config.yaml
encoder_arch: "pvt"
model: "contrastive image-text model"
dataset: "flat shapes of many kinds, plain or patterned, on busy backdrops"
train_examples: 97500
image_size: 64
crop_scale_min: 1
horizontal_flip: false
tokenizer: "char"
vocab_size: 29
loss: "sigmoid"
embed_dim: 128
encoder_norm: "layernorm"
encoder_norm_position: "pre"
encoder_activation: "gelu"
encoder_mlp_ratio: 4
encoder_head_dim: 64
encoder_fused_qkv: false
encoder_qk_norm: true
encoder_parallel_block: false
encoder_inner_norm: false
encoder_moe: "soft"
encoder_num_experts: 4
encoder_moe_every: 2
encoder_expert_mlp_ratio: 1
encoder_slots_per_expert: 2
encoder_shared_expert: false
encoder_patch_size: [4, 4]
encoder_conv_stem: false
encoder_depths: [2, 5, 5]
encoder_widths: [48, 96, 192]
text_encoder_causal: false
text_encoder_width: 256
text_encoder_layers: 7
text_encoder_norm: "layernorm"
text_encoder_norm_position: "pre"
text_encoder_activation: "gelu"
text_encoder_head_dim: 32
text_encoder_fused_qkv: false
text_encoder_bias: "none"
text_encoder_qk_norm: false
text_encoder_parallel_block: false
text_encoder_moe: "expert_choice"
text_encoder_num_experts: 8
text_encoder_moe_every: 1
text_encoder_expert_mlp_ratio: 0.25
text_encoder_experts_per_token: 2
text_encoder_shared_expert: false
text_encoder_positions: "learned"
residual_init: "none"
optimizer: "soap"
beta2: 0.99
lr: 0.0029
beta1: 0.95
shampoo_beta: 0.99
eps: 1e-08
precondition_frequency: 20
max_precond_dim: 1024
one_sided: false
adamw_lr_other_params: 0.0016
grad_clip: 1.0
ema_decay: 0.999
steps: 13600
batch_size: 256
epochs: 35.7
lr_schedule: "constant"
warmup_steps: 270
weight_decay: 0.05
adamw_weight_decay_other_params: 0
Rows from block 4 of the image encoder of a small contrastive image-text model, named by matrix and row number. Rows with one number belong to one neuron. Each number is 500 + 40 x the weight over its row's rms, rounded and kept within 0 to 999. All counts start at 0. Numbers have three digits each.
After each neuron's rows are labels from the 100 images, of 14848, where the neuron reaches its highest value: "peak on" is the class under the peak. Only what is clearly more common there than usual is listed. The data: flat shapes of many kinds, plain or patterned, on busy backdrops.
# fc1: MLP up (encoder.blocks.4.mlp.fc1.weight, 384x96), inputs 0-47
# fc2: MLP down (encoder.blocks.4.mlp.fc2.weight, 96x384, transposed), outputs 0-47

fc1.13:428470524536538565616514498498523464485518552431542552536513507439498567464536510585501458553518506506465492547537489573469495511546418462494499
fc2.13:485546522490466553547532578554554511481492514507458545594494519409504516473555562468469432470450482470584531528477544574548452432507524441592454
peak on: ellipse

fc1.227:539551471464558489485503483488553429565492608497476546498457412534506524479541496531568514470437493514516448460461545498435484537462511542503528
fc2.227:509464508567568489528425541526491561401463489451481450550431486612572509516454555489540485517483521548499476478482536512510559456501524482558552
peak on: star

fc1.316:545557457514534544488566523499523443481492588452481523491559497585505489529533541539469505476529475462467487582444529533499493538477523563440487
fc2.316:512450509522530500452506517452486469432577496432514501421487459522519483542537542502524439449507460497483519521532531476457509501522516530473487
peak on: triangle

fc1.177:469536506490519484453435417528481451546477542498477427495541499516503471519566522509489483500472546433473499483473507478430441499436510529476483
fc2.177:548490542464541479411523475476527548500488542546477505593503497491486501456494484441512381538487477554495562425484471508490476535456471532505522
peak on: star

fc1.16:514560445468517536466545516492512453556501511421482471521541470504502480526523462476449557444533473492435533521516500382577520587530479497496474
fc2.16:520501525454542466573546543469522466449534503496531533570508539421422432496481478589526449548538491559527479508489476544522487480523440529486508
peak on: bar

fc1.217:472510471445477528477549525502532539409542490520473531558496487468497508506431445489499523508565460487471492474465490500531531420510489463457547
fc2.217:465445471485566495427505484477511528517541430477482454458521462563526512473558494492566551520520497531421546563508547512495556574548507474505535
peak on: triangle

fc1.216:438517487479475501499554480450489552560521464568494479516428408556467518537521498521494437504440500444547513478444486431465506479440495508461519
fc2.216:438532481508398557456580512519542551523553504486501530491472478514581516515506559505430582480537506447551495524485504450538502517452552507436441
peak on: ellipse

fc1.247:490535444455511461468564459582516474501523474518570533567457417554569511443455534482509488580435447502497529460506471507528542587510544480461439
fc2.247:499482517479536454468560422503514510525536537533488436538574514532524480457510554543477559540501522485516515525476504415549463510540471568496542
peak on: crescent

fc1.319:513489520458597470508428421468557507540499545445452477535535528505559553507566527511535476481489548544432590467512474510463531559477480593516448
fc2.319:523475517521498470497426526474435465470544509521502540527497507490447437545557585526463582531520516403491551543512510505512407502591535504481484
peak on: frame

fc1.156:504529504586496474570409477587502483485463453543499486467459492476590485452442484524474429502504489497500454527502512589544444483487473507492519
fc2.156:401470513401537456479467418489433566485531477503473498530420432525464543481554521518470468543532489554451446505460511572515489505510531486511540
peak on: square

fc1.277:479517489504448554415496459435538465440606493474502519511552482538465460545506502424511544442478525488499448511541566505536453504452492524505459
fc2.277:479510493494541478554575530516506557641461472495453562488467462518549517496519534519448524528566496537538515509454529439536471533603482504472520
peak on: bar

fc1.330:528445500565551476535488495500501500544433426561489476444458563539551462486557543544482535509572533552521500446510537520505548534537480516516501
fc2.330:517472491466472457522535476473423498515450534543543564444501564524561517542484518584542450463567502497490427520499507486512453464489463491496507
peak on: ellipse; bar

fc1.181:487493524487547496516513545530513469526531482496478522550525468527606476548476547465489514512470489602502437533450446524516489511536544404505532
fc2.181:518589525560433550490536547459513478480453512519462526532406526504443495445565425484450478522488494476550560429510530482499512525498465532502443
peak on: square

fc1.290:476540539540476492571488493562571481589474533460524536566531570523475460475514457512483518484569454527511475567506483479460490529519544513525564
fc2.290:422530515520488426567520516566517440513510446451476587476486516554468427414450500454483526445517531473486493552452464518450491547430534465519541
peak on: gear

fc1.241:520559475555530499465462444478524441468575551470505508475540495532586573538468499577480521523471519462509542549480465487455479536438544554440483
fc2.241:492447482437518546463422478444474459493494543419470498526452453555547464436517507479553536461475479508469491485513494536500505503475537468447488
peak on: square

fc1.206:516522491500436524477406488494532416471519542547554600488551450477509510505395509487551540448484559517464440505554469559497491473474531490455454
fc2.206:541477528509469514477493465565452549542572546505443495450547460526522475408482488487553466486539520435516447483450532503452526509413503488440486
peak on: ring

fc1.252:469461511540458507508468446465468516542485478479433495454556517512499464517525614521414531469549447575461509496460608502485529439457496531541536
fc2.252:490475526508493510539446470506495511550426547504508507595510491519519513506507512465535496562491499550436534501501556515433588416474455487470483
peak on: star

fc1.6:461444437442512523510597583536497534511538494542388486498502525541450515487455499427444521544497477527556476539450449449504496500464469494481474
fc2.6:461492476450502484484560454535468488515491461509528462525464518488604470554458500483497567495498513522501504460435478419551512457547522451517501
peak on: ellipse

fc1.140:523499508523519492579457587523442517499568440506481507510523487478547546496508413576494460527471474534470536356484508501549557491518475489486487
fc2.140:466473479444502526504520494528513594487394524503531381524501563530523529457503487504491472480532521473512574496466561545503448521539478527498525
peak on: triangle; crescent

fc1.293:542490451425465556485491457450540526582474511478538478519510533474510466540521559474521510514454502467551570525528465484424445485531531526553523
fc2.293:523357550539485511563480488545469399470511476587514476460483465457494533409493451491498486588536507463538454481513548525487468499489461526477489
peak on: hexagon

fc1.339:461465545489480474542422356474459485513485407508576486495463470507517473517526486493538512455639466529467452513505497447498511538450522547535450
fc2.339:472510506499489514586458464475567476476499518448510479490507490550504542483491557527558453478548448445450416452485504480483488420575488506454458
peak on: ellipse; bar

fc1.219:541496554455455452540529531531559447520508481510445496440562476444453454502506563547513521511504548485466528521483533492492425539465520449436508
fc2.219:457447514533474499480472476473488525473558510563472511477542501525455511524478458439511461511440515517436476474499472519469616493491534567447495
peak on: gear

fc1.100:470482440531430503471561416459430551483526492512486561471445480527524435538425482480493499458498473475458489451471536477535525488492489484483510
fc2.100:470506469452483480509590487470448505607487473459468577453475516447531473528484512499453490531558440510569463461461565454541458445560475449454528
peak on: bar

fc1.267:486465491592517564560516496475493455534494498474538479471439573579548497458500520489574501509611522485525551499473491445514447566527531535498575
fc2.267:462516555487486430473562499509468454575520450491511514490576475474444530540563577495472454492478520495524442454500587473532528477554506509492442
peak on: frame; ring

fc1.343:433563434539493540575525535458528560492550498535518556443470526496459502504460479558448567537496515450506489554517512481558555522447562474475495
fc2.343:470505462428530526485538581412542450428472498533534533489440456483495396483445478524434546451546511469526457528447546394512511436560524511495516
peak on: frame

fc1.223:543534532501511557488426536502468441522600418484578567503471468502473495522465502525485488517484430533479470515524511499500504531532480460482551
fc2.223:496531424530505459466428490499451481523524510415455616500558406456479534493489473517536505526449449514428480540470468501408534475513503494466470
peak on: gear

fc1.307:503506533481483537485536556458484555505458528564570517564493446525531566574521561571459476456522560593590497543426488501550536540490565493545493
fc2.307:497508452556414506531534533485460514524539509484467514510563486466581547488574484527515499462465503513450521450526508449502453446540465496525524
peak on: gear

fc1.305:514505463528486493523455514466500460419523479475403583492531556538504520521484462531582459481409443475542482463535499484527509593473519424504547
fc2.305:490503438540472416490382513582488521503521461553465562544480483476556461425427485536520470556508458548452556475528498436492427545480447517485510
peak on: cross; flower

fc1.314:469454513455439544508540514452445456536490533510460506490549476537530494526453548456474471420466459521541502438528493476517511561541487514488496
fc2.314:451517587471533551524562584455454523551428509525530505456463416493488484530502543526516491497462463516469472487412536493529502505586536472502537
peak on: ellipse

fc1.15:526520530508516458517438474513511480466521512510466520483541533486444539530520513540481443568483532522553521538557576452548498556469409495543482
fc2.15:529532495491600523443524509490550499507541451471519518488504524502431529545528488493477531446507464509490508501561575467495503560476498501452534
peak on: triangle

fc1.238:562566510533489466471457553451509509532475558536509472447497555514560532459430454467544530462539502495600504536521518545461464494501497428479524
fc2.238:452520465485525539474444526461570527476563483384423505549585506442516451490562589506414452530483499555553499515505490530488482529497513500495474
peak on: ellipse; semicircle

fc1.146:495505514453450537525611437487480449470502487532518514467431503486474539516490469470548608484459486590551531481539475474523502514472453511510500
fc2.146:474530462474523499495525527555507465490484543465483511534491439464513505555476483490443470479476571487469559522520577561523463464462425530584527
peak on: circle

fc1.231:499502531464503480457503447503472548503484514474493602475482457580485465492490559464501504429512524497466439494401430444470479505530523548479531
fc2.231:435442481514566518540463538496471493475436570503499423459525539511514514515488437538467525460568563532561490459525517469496495514472501559517451
peak on: ring

fc1.317:560553416521502503447390537440543498520537449487478549414561459582535524512547453462483500510465473480500526538527461451538533537469474437511468
fc2.317:474490496399571479473505470442498505557460513464498492519572478480482472579528538516480520538503506587556498515511558455521514477491480529480497
peak on: semicircle; ellipse

fc1.28:575526538470496462467492454517410488521521441490466514473427539536498435480497498420558498465511490537509500501478454568492557518501586531529456
fc2.28:529519522446473485435550541503418471466471492468479528490575457453546445532552478506508539509469570467533530466530483493579440467517475534458456
peak on: gear

fc1.359:509510544516442511481462497549480514456478567500435476513441550461551492510463421539548438472519545431578477413465582571479415432532471512521514
fc2.359:503510521576531478458513406524495507575543464461547512524529496527512543477466526488492487466512514552517565560525556446526444530544493474463460
peak on: crescent

fc1.379:539577474492451496482493525486490535509473410462582528523520550507529485445524521393508513483451544483445470558492484485544498489440393502443484
fc2.379:449503446515516504545473450511495507516558541547424426411519444482490477510461515559502547507507466511472588504468518555520485457623531523535517
peak on: gear

fc1.311:481474420468494412471528486517532456458468467538431527492490524545478499502557523559480528546468516463493534521438561524481462496537458549509530
fc2.311:517540446523494433526469501494484507522534436456434585532577482523473574545547489517458556573499490498524515544514523534455520547505448533557490
peak on: gear

fc1.308:476470475387482472574505517462515529500495477525477496576542551446466550505531501493511450546496539587567463527468515471484552462520507434549508
fc2.308:540476500481524497471439497492404523469552490481473562541462499460501539519504563494568504423484493517494450449496548513534467479469540462452513
peak on: star

fc1.213:478540498500414467575542453501573531535444513574510491451526499512515515573501478468440501520485453528460520507474461534612525514418451479532446
fc2.213:571548463463431445502493460532526543548509468531448527519482528457524458436451504486529478567579538482454526527485491556491558485437481516426495
peak on: cross

fc1.279:568491531500542516519485493528542469482559497553495488459487535567487455465459481577494520458502489536496560435423550518512452533545559476518483
fc2.279:547511539513521521478444510549553517523535563524521489540448545465571523531500521469506576496508579534532447468569430457553435555529495510548473
peak on: gear

fc1.117:488537516516466496452573461523468557456504499512583514506451474510496505515433489436510530481540533422426540508470502538415522445476586485466493
fc2.117:432462464474480501519568474494496539557478447440478563498510492465568502514448452503462388474524481558530460472481540495514450460558418491495549
peak on: bar

fc1.188:537549516506583607462485533474503554469513539488477579488522503474556495477503475523512541496556510544462532438452511480509556560481490449500490
fc2.188:504509459520497536521456465570541570557461574505479490486557445514463547501481542515578532511519434487441424482537474486612448513522476500498547
peak on: gear

fc1.18:514466409543500470443439547523578520522505512486475471546546496469469482499492569510505514496451552540480510564489505548509510516435493537507559
fc2.18:556557551547510510472482507427488459512535526509478521498581491494427537568537454535449499509421546430523483574454553515476514470579498489496506
peak on: circle

fc1.338:556478496462494472486482543402539531489542495462577558570451548479542461437512527410519557489537496569512495508606490463478520453465522499470566
fc2.338:450601507589480503490526547530504484480450526524479485544475482512497554525521523460485392488484456491485551510513490520505489500415467501518538
peak on: ellipse

fc1.259:541564421500451499469506498466469447480520495536557417477448451508542516553528469500494434503520482514583531472465497523473516510535455508527394
fc2.259:488454540534463513488554433538446532443576496528454586530487447536466452519464459492492512509563589482440558500481479494493464410467471491511537
peak on: flower

fc1.346:528490531516501535489517553523544607472539443489484514420493468470480488517526482523422503569472498483468492494538500512546488529481464453479540
fc2.346:522485493512459427522509531464463500463552459431508529430512413418525507533512564476505487583497599458509513444460448589506520474501594492481519
peak on: gear

fc1.170:479466455496575537418512439439584592525531479429471498475526502492475520498466507485518487540535473481481545543487485499507515480498501512554480
fc2.170:494486531515471451451452568544516461417424475544460501529477482459442478500579468380503554526492541478551459410524528539498419510498510468481470
peak on: circle

fc1.287:493517517547467496517457508495471514474463468419525501563522555509610500458537478450542547537488539509552481489550457430533507486507410498521531
fc2.287:559516461510481515550504461513528545487594512453462429446525440474467499486488524517485514492533546535466479468340507502505534526543498505507492
peak on: gear

fc1.87:490524472435512525499515444439470559437491508535556500529464435520517444473426449461483498423470478460479493526517509469593459478493541473464496
fc2.87:501467520490495514523458525495535503518484524484474446483541444506457524474534504505427605533445517427545529500419480446492549515491499544526556
peak on: ring

fc1.105:574410511493527538479477521523514482446507526499501557478445461513475525527488523444540441490453486536465551470489518508495507510488470499518447
fc2.105:523568473418555485463466521446461510603508488584424484516486551480473494504514466487477453531508440537509427454499505473471576515452429513457514
peak on: flower

fc1.30:567494523486519476557486525507555533509489533592538469498473576526554502404539537527494579513564573515528514475551528466491427458487520536510464
fc2.30:478491562464479534559545528549491509509536545493500415485529549482537535557511531512489471540526581509515522474522518563523557482521494475519598
peak on: bar; ellipse

fc1.88:449513528533467517517439453557468511491538447500466606480502448540531501549557502467557435505437506522419531516499491570450463452490485554525459
fc2.88:542570517485521446479500502501454545519483517548489418499538441444452480402448495509482549530576462441527492479560478415500572511449508498524487
peak on: cross